config.yaml
arch: "mobilenet_v2"
dataset: "single English nouns, adjectives and verbs, spoken by a formant synthesiser in many voices"
hop_length: 160
input: "mfcc"
spec_augment: true
widths: [96, 96, 96]
learning_rate: 0.0018
shampoo_beta: 0.99
precondition_frequency: 16
merge_dims: true
adamw_lr_other_params: 0.003
batch_size: 256
epochs: 25.9
lr_schedule: "step"
Rows from block 14, named by matrix and row number. Each number is 128 + 24 x the weight over its row's rms, rounded and kept within 0 to 255. All counts start at 0. After the name is the row's rms in percent of the matrix's.
# convs2: project pointwise conv (model.blocks.14.convs.2.weight, 96x384x1, standardized in use), inputs 156-194
convs2.0 101 [107 108 137 138 201 132 157 117 158 158 115 146 133 156  96 122 112 166 100 121 124  98 117 115 133 144 136 112 137 145 151 120  99 105 167 165 115 129 197]
convs2.1 102 [ 88  78 117 142 186 155 148 191 161 172 133 157 145 113 147 125 161 131 123 125 146 104 132 163 142 137 143 135 148 109 120 122  81 133 126 117 104 132 127]
convs2.2 093 [145 117 111 126 122 136 134 172 137 133 145 132 131  94 128 108  63 152  99  89 145 126 142 110 141 156 145 139 106 175 149 135 133 131 139 151 117  99 144]
convs2.3 099 [127 141 106 137 128 124 136 164 148  95 138 107 140  88 190 147 165 134 143 150 156  96 131 151 148 138 131  97 128 127 113 114 151 138 120 112  59 113 131]
convs2.4 096 [135 120 157 127 104 106 149 128 130 124 118  87 119 147 213 104  75 126 107 127 128 151 119 141 136 133 114 141 120 137 133 118 136 104 169 147 142 145 151]
convs2.5 104 [114  99 172 143 140 116 105 160  93 112 125 124 167 122 109 110 141 132 152 141  95  88 146 115 159 150  98  86 142 107 152  94 126 136 144 133 156 116 164]
convs2.6 094 [110 133 157 149 130 110 136 111  93 187 102 152 156 115 164  76 124 113 137 156 112 127 151 114  89 165 130 135 136 135 139 142 128 104 153 122 102 140 114]
convs2.7 098 [114 180 135 161 115 191 123  68 119 134 131 147 125 192 117 136 121 111 132 126 143 145 157 123 159  95 174  93 141 145 135 136 176 112 133 122 167 137 150]
convs2.8 093 [165 101 119 138 150  86 113 163  99 134 100 144 132 122 127  93 133 136 118  65 157 126 120 146 117 149 110 113 112 110 152 144 116  73 145 151 150 129 148]
convs2.9 104 [115 122 137 144  94 138 119  97 121 134  74 144 118 126 112 109 163  97 123  95 160 124 144 103  86 106 104 155 144  94 135 124 145 124  91 125 125 115 124]
convs2.10 109 [105 162 138  76 124 115 118  94 112 180 142 165 118 139 114  90 101 123 118 171 118 127 104  54  65 105 137 139 122 129 159 156 129 118 117 131 120 111 151]
convs2.11 110 [142 122 134 147 148 109 154 109 130 103 121 121 120 147 149  99 107 170 135 154 121 127 174 175 110 178 122 167 124 123 149 104 126  80 143 145  80 102 174]
convs2.12 096 [ 83 134 162 139 148 111 117 145  94 174 127  77  93 109 108 124  64 158 113 144  83 128 120 106 137  67 108  88 131 168 119  81 131 106 124  75 128 156 143]
convs2.13 093 [125  91 130 139 137 183 108 149 137 104  80 134 109 161 119 172 168 145 138 125 148 113 127  99 147 125 139 142  75 148 124 113 114 149 108 120  71 121 100]
convs2.14 108 [134 146 162 180 152  85 155 155  93 138 149 110 135  88 150 128 153 137 144 118 145 124 149 150 136 156 119 162 121 108  98 159 155  85 141 134 117 107  97]
convs2.15 093 [133 159 143 117 133 118 146 118 123 117 116 117 155 110 147 125 110 167  65  75  84 133 153 122 135 113 120 148 118 122 157 129 161  96  97 121 171 108 143]
convs2.16 094 [111 135 131 158 129 182 146  88 135 116 122 145  87 154 124 158 171 122  85 144 179 100 157 134 151 140 132 152 112 124 115 163 177 115 121 167 111 130 137]
convs2.17 098 [ 84  94 147 149 148 116  78 119  99 145 107 135 137 121 124 128 112 148 133 105 114  99 139 123  97 130  90 128 123 151 114  72 103 125  92 112 163 142 124]
convs2.18 099 [159  99 145 148 118 181 119 136 135 120 135 135 132 100 113 153 158 140 162  84 150 105 136 146 147  66 126  98 181 138 129 158 178 170 103 134 131 119  99]
convs2.19 098 [151 146 142 145 133 162 137 130 125 183 146 112 114 159 132 117 136 118 129  75 106 148 134 121  95  75  97 116 107 172 127 130 106 112 101 149 152 155 113]
convs2.20 101 [100 108 157 134 109 168 137  79  80 133  85 131  95 185 134 140 144  84  62  87 173 168 122 126 127 107 141  79  98 130 115 115 129 105 121 142 130 150 142]
convs2.21 103 [146 162 158 141 135 128 133 167  99 115 166 152 151 110 142 130 104 114 131 132 161 147 145 159 148 148 140 137 151 135 143 117 129 117 124 128 127 107  99]
convs2.22 105 [153 170  72  87 137 132 125 127 145  90 123 143 144 108 184  94  49 109 125 124 160 154  77  79 132 133 156 118 128 125 144  60 154  90 145  79 140 126 100]
convs2.23 096 [108 150 103 110 118 118 114 100 141 127 129 165 133 138 133 155 174 118  93 136 148 154 134 141 124 139 181 101 143 166 152 139 126 121 137 147 146 143 132]
convs2.24 097 [147 110 161 128 124 178 151 114 102 126 147 136 141 170 131 136 137 161  92 134 114 131 139 147 119 112 128 135  94 154 130 107 136 115 124 134 145  89 157]
convs2.25 105 [ 98 107 116 130 141 132 117 110 132 146 166 141 150 146  87 117  98 125 134  87 130 117 147 153 106 118  86 125 135 145 141 112 127  76 111 120 126 116 102]
convs2.26 104 [136 136 148 158 124 150 126 150  86 102 138 133 141 119 131 147 148 109 130 107 107 140 144 103 123  89 130 151 113 111 127 153 135 118 149 145 163 119 149]
convs2.27 104 [145 158 105 115  95 119  99 110 111 157 118 109 130 133 117 147 166  98 145 149 103 146 110  76  91  98 161 106 132 152 127 144 111 169 115  97 115  95 139]
convs2.28 099 [147 167 126 154  99 105 156 145 127 129 112 134 141 114 166  69 106 125 122 140 157 140 150 108 157 154 129 100 118 106 109  92 150 119 114 103  79 149 115]
convs2.29 090 [126 141 112 114 142 121 130 135 127 116 149 128 114 110 123 156 125 153 117 106 176  84 110 144 163 106  97 181  94 112 143 113 154 121 197 167 103 115 119]
convs2.30 097 [129 147 130 128 148 157 128 139 103 115 138 209 113 133 111 159 159 116 173 153 142 135 132 125 163 123 125 172 118 113  99 160 116 133 124 160  83 105 150]
convs2.31 096 [133 118 107 140 144 146 175 140 167 123 143 143 152 137 136 123 129 152 157 137 170 112 144 140 101 189 139  98 159 147 125 166 116 143 139  91 128 125 153]
convs2.32 098 [120  91 140 149 142 140 144  97 109 158 148 125 122 135 165 128 111 143 131 128 139  96 155 149 143 138 110 120 159 132 130 126 111 159 113 102  95 192 100]
convs2.33 095 [113 164  77 154 149 147 119 130 143 137 174 125  95 123  97 155 145 147 107 102 125 120 154 148 148 130 139 124 177 170 101 156 140 155 120  99 124 130 137]
convs2.34 109 [ 91  97 127 138 182 139 157 128 126 128 103 122  98  99 151 141 158 154 160 146 114 108 150 146 124 123 129 152 103 104 160 146 168 172 114 125 147 143 127]
convs2.35 093 [120 113 115  66 133 116 103 130 126 123  94  93 133 149 104 103  90 121 111 121 131  91  94  68 109 154 125 129 180 107 122 116 122 134 154 119 146 144  97]
convs2.36 108 [134 124 153 145 153 140 171 131 129  98 151  98 131 130 124 118 129 147 122 124 114 108 153 152  80 131 111 130 115 111 115 136  92 111 139 120  95 161 115]
convs2.37 104 [104 111 111 121 121 166  93 132 107 101 120 115  91 118 142 187 178 110 121 140  90 101 140 155 186  95 131 114 120  73 155 126 134 165  81 129 107 106 102]
convs2.38 102 [102 174 124 117 111 138 148 127 126 115 159 137 116 147 140 134 114 114 135 149 132 129 127 115 144  92 145  98 147 111 131 115 142 106 136 153 116 143 125]
convs2.39 101 [172 120 106 126 118 114 168 171 128 144 172 115 116 138 110 114 120 126 114 144 102 114 121 124 158 108 110 107 104 130 116 157 186 146 146 135 131  97 134]
convs2.40 093 [116 139  90 132 143 141 146 126 145 120 168 160 147 137 148 140 108 143 148 154 155 133 102 112 132 135 125 116 163 106  95 179 116 204 154 130 128 136 143]
convs2.41 104 [124  96 123 112  93 137  94 116 118  80 159 106 123 130 163 140 149  95 112 111 165 130 125  88 145 111 147 125 137 161 107 126 120 112 152 175 151  81 133]
convs2.42 102 [128  93 150 140 139 139 119 134 111 170 125 120 131  87 130 129 188 123 156 121 110  96 126 123 150 119 139 154 130  98 135 140 119 144 118 139 108 143 119]
convs2.43 099 [118  64 146 139 158 121 133 160 113 116 158  78 137 120  85 175 132 141 118 126  99  88 150 139 165 163 102 132 141 160 145 142 122 147 176 170 126 113 134]
convs2.44 099 [161 127 129 109 106 117 147 122 136 134  83 151 163 140 125 154 145 105  97  91 106 131 139 104 110 142 159 151 106 187 131 135 144 119 137 157 112 109 168]
convs2.45 089 [138 105  93 132 139 180 116 126 105 125 132 147 147 118 145 146 152 124  88 196 167 120 107 108 102 137 165 123 155 173 140 123 154 115 129 139 147 160 149]
convs2.46 095 [112 116 161 131 118 112 104 128 104 129 130 149 156 103 122 122 141 159 120 110  96 135  89 117 116 177 142 112 153 109 143 133  87 150 125 151 118 132 171]
convs2.47 098 [132 172 138 147 146 120 162 132 100 134 153 105 129 100 140 115 138  98 108 119 126 126 127  90 102 191 137 111 145 134 139 124 110  92  94 109 103 109 109]
convs2.48 091 [125 135 128 103 137 133 119 136 130 113 126  93 150 121 114 154 144 146 135 160 104  84 114 161 173  98 149 131 102 161 139 143 141 152 139 147 109 135 196]
convs2.49 099 [161  93 140 152 167 100 154 185 135 122 163 125 145 179 115  92 124 173 187 135 128 105 144 120 168 123 143 145 121 153 135 128 105 132 165 132 135 115 192]
convs2.50 107 [132  98  89 127 149 130 120 119 172 115 140 142 172 126 127 112 121 124 132  92 140 110 138 116 142 136 129 144 136 133 167 158 130 126 162 143 136 143 117]
convs2.51 096 [156  89 136 152 123 114 142 141 112 104 135  86 131 156 135 126 133 139 136  85 117 125 145 166 150  66 142 155 128 118 101  97 144 129  89 125 187 107 106]
convs2.52 102 [116 108 143 136 147 154 155 146 119 148 124  64 119 140 153  84 136 145 121 147 149 130 126 134 104 124 149 176 140 135 162 125 148  97 132  86 146 146 144]
convs2.53 094 [145  84 110 122 111  98 111 153 138  88 123 101 164 151 123 130 124 131 204 150 174 125 105 114 117 138  88 136 148 165  89 115 104 185 131 155 125 120 147]
convs2.54 107 [131 104 147 124 145 140 101 115 141 111 116 154 164 126 138  99 121 133 114 109 147 141 151 147  76 145 113 137  98 148 143 112 103 118 129 152 163 133 174]
convs2.55 107 [109 132 163 103 144 121 130 144 175 116 155 102 110 143 143 107 120 129 156 162 135  93 110 113 152 101 106 150 108  94 132 123 110 151 121 102 122 116 166]
convs2.56 098 [ 71 126 112 144 189 136 165 130 166 106 163 153 115 137 140 121 161 183 145 126 189 124 151 128 133 148 131 155 130 186 152 175 143 117 114  90 148 121 161]
convs2.57 102 [ 89 106 169 169 153 189 124 133 119 115 143 149 148 105 119 134 160 152 129  77 164 110 164 124 137 118 127 119 118 178 148 148 151 147 132 150 128  91 136]
convs2.58 101 [123 140 123 124 108 114 142 178  78  80 123 183 155  85 120 174 145 117 133  96 144 105  98 185 145 147 103 143 127  94 101 114 100 133 111 158 119 155 133]
convs2.59 102 [134 147 146 117 151 119 123 116 127 173 149  91 125 127 117 109  66 129 106  83 169 108 131  89 136 164 122 112 134 123 149 128 110 123 168 155 145 129 134]
convs2.60 101 [117 145 118 103 141 156  81 156 145 116 125 137 102 186 167 111 148 135 171 146 153 122 116 122 157 117 149 125 130 173 159 111 135 127 164 139 178 100 138]
convs2.61 095 [170 114 135 128 155 154 143 160 130 149 141  82 120 108 133 121 144 132 175 110 114  97 108 156  90 119  91 111 129 125 150 130 111 131 157 162 148 112 110]
convs2.62 105 [176 154 114  91 109 122 106 105 116 176 110 154 123 137 157 141 173 126 148 128 114 158 123 116 142  78 130 129 111 135 152 121 153 161  69  93 163 138 110]
convs2.63 108 [156 127 125 126 135 155 161 123 148  77 156 145 128 169 107 133 120 149 103 168 150 130 127 158 116 166 121 172 119 116 111 150 140 155  84 127 126 113 126]
convs2.64 105 [ 73 170 141 141 156  89 152 102  97 124 152  91 120 118  85 141 131 119  71 148 131 140 122 147  96 136 137  67 143 131 152 125 124 101  70 167 116 127 113]
convs2.65 095 [ 81 104 126 120 129 102 104 164  88 157  92 202 153 174 103 143 127 139 108 138 142 109 131 122 144 122 104 118 137  87 148 145 145  79 159 118  98 135 104]
convs2.66 091 [134 128 156 130 143 174 136 138 117 136 149 121 109 144 126 112 157 160 138 178 175 102 148 143 106 158 121 136 152 131 163 106 152 125 107 149 152 149 129]
convs2.67 096 [143 151 144 155 127 168 135 128  78 156 128 179 102 136 132 127 126 142 123 157 178 134 150 153  89 121 121 138 148 139 118 119 135 126 120 119  94 132 143]
convs2.68 088 [157 136 158 109 119  88 154 120 111  87 159  90 152 138 136 106 145 133 135  65 109 172 111 118 136 125 146  87  92 118 126 140 155 151 180 163 144 120 148]
convs2.69 103 [119  75 120 131 109 120 133 155 128  85 125 127  98 116 141 108 104 119 152 101 113 118 113 131 178 134 115 150 101 110 116 102 137 141 133  85 150 121 102]
convs2.70 098 [124 121 147 116 110 164 152 124 154 149 124 116 138 176 142 105  67 161  76 141 117 182 138 131 105 121 145 144 109 178 150 156 176 113 143 115 112 131 141]
convs2.71 105 [ 71 144  80 122 117 115 148 144 142  96 130  99 149 141 139 141 155 167 137 150 107 142 124  84 111 109 119 120 118 110  97 115 146 127  67  51 150 124 146]
convs2.72 091 [120 166 132 140 121 154 120 137 131 121 131 176 129 136 135 146 152 136 175 134 117 158 134 122 137 105 126 106 109 153 166 138 147 145 133 109 165  71 101]
convs2.73 102 [120 153  85 105 164 127 152 129 155 122 138 121 160 139 117 121 103 137 114 161 136  98  99 165 131 115  81 145 136 121 153 109 136 124 146 136 143 175  91]
convs2.74 092 [144  72 104 131 121 122 131 158 124 102 108 146 143  59 121 119 135 148 153 121 104 141 131  99 181  91 149 121 138 150 138 130 139 190 139 135 138 117 151]
convs2.75 090 [146 111 111 157 138 176 153 155 148 106 149  96 128 121  97 147 117 146 155 124 128 154 188  83 180  65 181 164 127 142 151 146 162 137 157 132  86 120 193]
convs2.76 094 [144 135 116 157 119 150 148 172 129 163 103 157 157 128 219 128 118 135  67 132 175 126 134 124 120 113 170 139 117 153 135 130 108 184 140 169 109  60 149]
convs2.77 104 [168 131  98 109 124  85 143 111 185 141 118 140 148 152 188 150 157 118 134 124 118 133 135  93 121 123 133 200 124  98 101 125 122 156  90 114  94 127 127]
convs2.78 107 [168 127 117 139 120 126 165 109 167  89 135 107 129 123 114  86  77 176 106  95  99 127 119  77  99 126 136 130 131 138 101 119 153 106 111 125  96 140 163]
convs2.79 099 [135 102  94 158 116 138 130 133 138  94  73 152 124 157 121 185 170  97 155 172  79 150 131  84 130 144 140 100 104  98 135 107 114 168 150 123 108 138 139]
convs2.80 113 [100 111 182 191 166 126 183 124  85 165  93 135 112 120 131 150 110 174 119 115 116 114 176 130 107 142 138 220 116 116 130 129  97 116 148 158 100  89 172]
convs2.81 105 [150 152 130 108 145 142 102 114 136  82 155 115 108 141  90 117 111 157 134 119 139 126 118 112 107 150  88 143 143 160 147 109 160 153 121 100 121  97 117]
convs2.82 101 [144  98 129 151 170 134 141  99 114 166 124  91 174 118 151 103 108 146 117 157 110 101 151 154  94 173 113 110 101 110 136 105 109 132  80  94 143 120 134]
convs2.83 111 [150 135 121 137 174 123 139 124 166  97 114 131 134 121 112 158 135 146 112 141 106 106 134 119 113 142 131  90 116 127 140 128 155 143  76  89 138 104 160]
convs2.84 104 [128 107 175 157  99 120  89 127  64 179 121 123 116 100 124 132 131 132 117 123 133  98 152 137 160 139  88 119 132 106 101 101 108 140 125 107  92 100 135]
convs2.85 101 [128 129  80 108 122 156 111 104 131 118  81 124 148 100  92 136 137 103  86 160 144 144  65 131 114 136 131  95 140 155 124 161 118 127 107 125 129 146 115]
convs2.86 099 [146 133 145 149  75 146 110 100 152 126  87 153  95 144 134 134  74 110 137 146 138 128 148 116 130 101 142 144 121  97 148 130 134 112 163 133 125 117 106]
convs2.87 093 [114 130 124 149 140 123 130 114 111 132 154 162 118 159 117 155 132 138 113 101 144 135 138 148 140 132 134 107 120  94  94 128 101 156 128 116  93 158 131]
convs2.88 085 [102 132 116 126 114 117 125 118 157 114 124 101 116 141 118 152 119 152 111 120 134 171 141 153 115 132 160 149  82 107 138 120 130 141 132 131  97  97 137]
convs2.89 111 [154 123 143 136 133  99 125 108 123 195 111 150 155 143 165 131 115 128 138 123 145 140 127 123 117 117 150 149 132 121 157 152  94 130 134 139 128 110 139]
convs2.90 103 [121 157 168 152 146 142 118 145  85 155 131 100  72 110 135  89 113 129 110 134 107 109 164  90 123 136 114 106 145 102 114 111 132 131 130 120 105 127 145]
convs2.91 104 [126 120 137 139 123 144 150 146 153 158 213 111 124 106 175 140  88 130 127 104 168 116 127 131 126 193 171 108 138 204 141 141 133 162 139 142 131 162 139]
convs2.92 108 [102 130  92  62 114 121 148 162  96 117 176 131 172 112 162 113 111  86  88 123 163 121 123 144 142 134 145 117 114 114 129 100 139 119 137 116  93 113 111]
convs2.93 107 [111  95 131 153 127  79 123 125 107 172 160 143 102  99 163 119 115 150 109 149 158  91 127 140 125 108 126  99 120 148 134 108 104  97 107  99 102 118 182]
convs2.94 101 [157  97 177 139 171 144 124 127 134 137 104 121 141 126 110 131 116 149  78  74  96 114 150 138 150 138 102 107 149 137 154 166 113 127 128 121 120  82 123]
convs2.95 099 [ 99 108  73 115 118  97 122 137 171 140 143 112 104  88 153 114 146 117 156 104 133 130  84 156  93 146 127 179 126 147 125 149 144 121 123 134 152 163 126]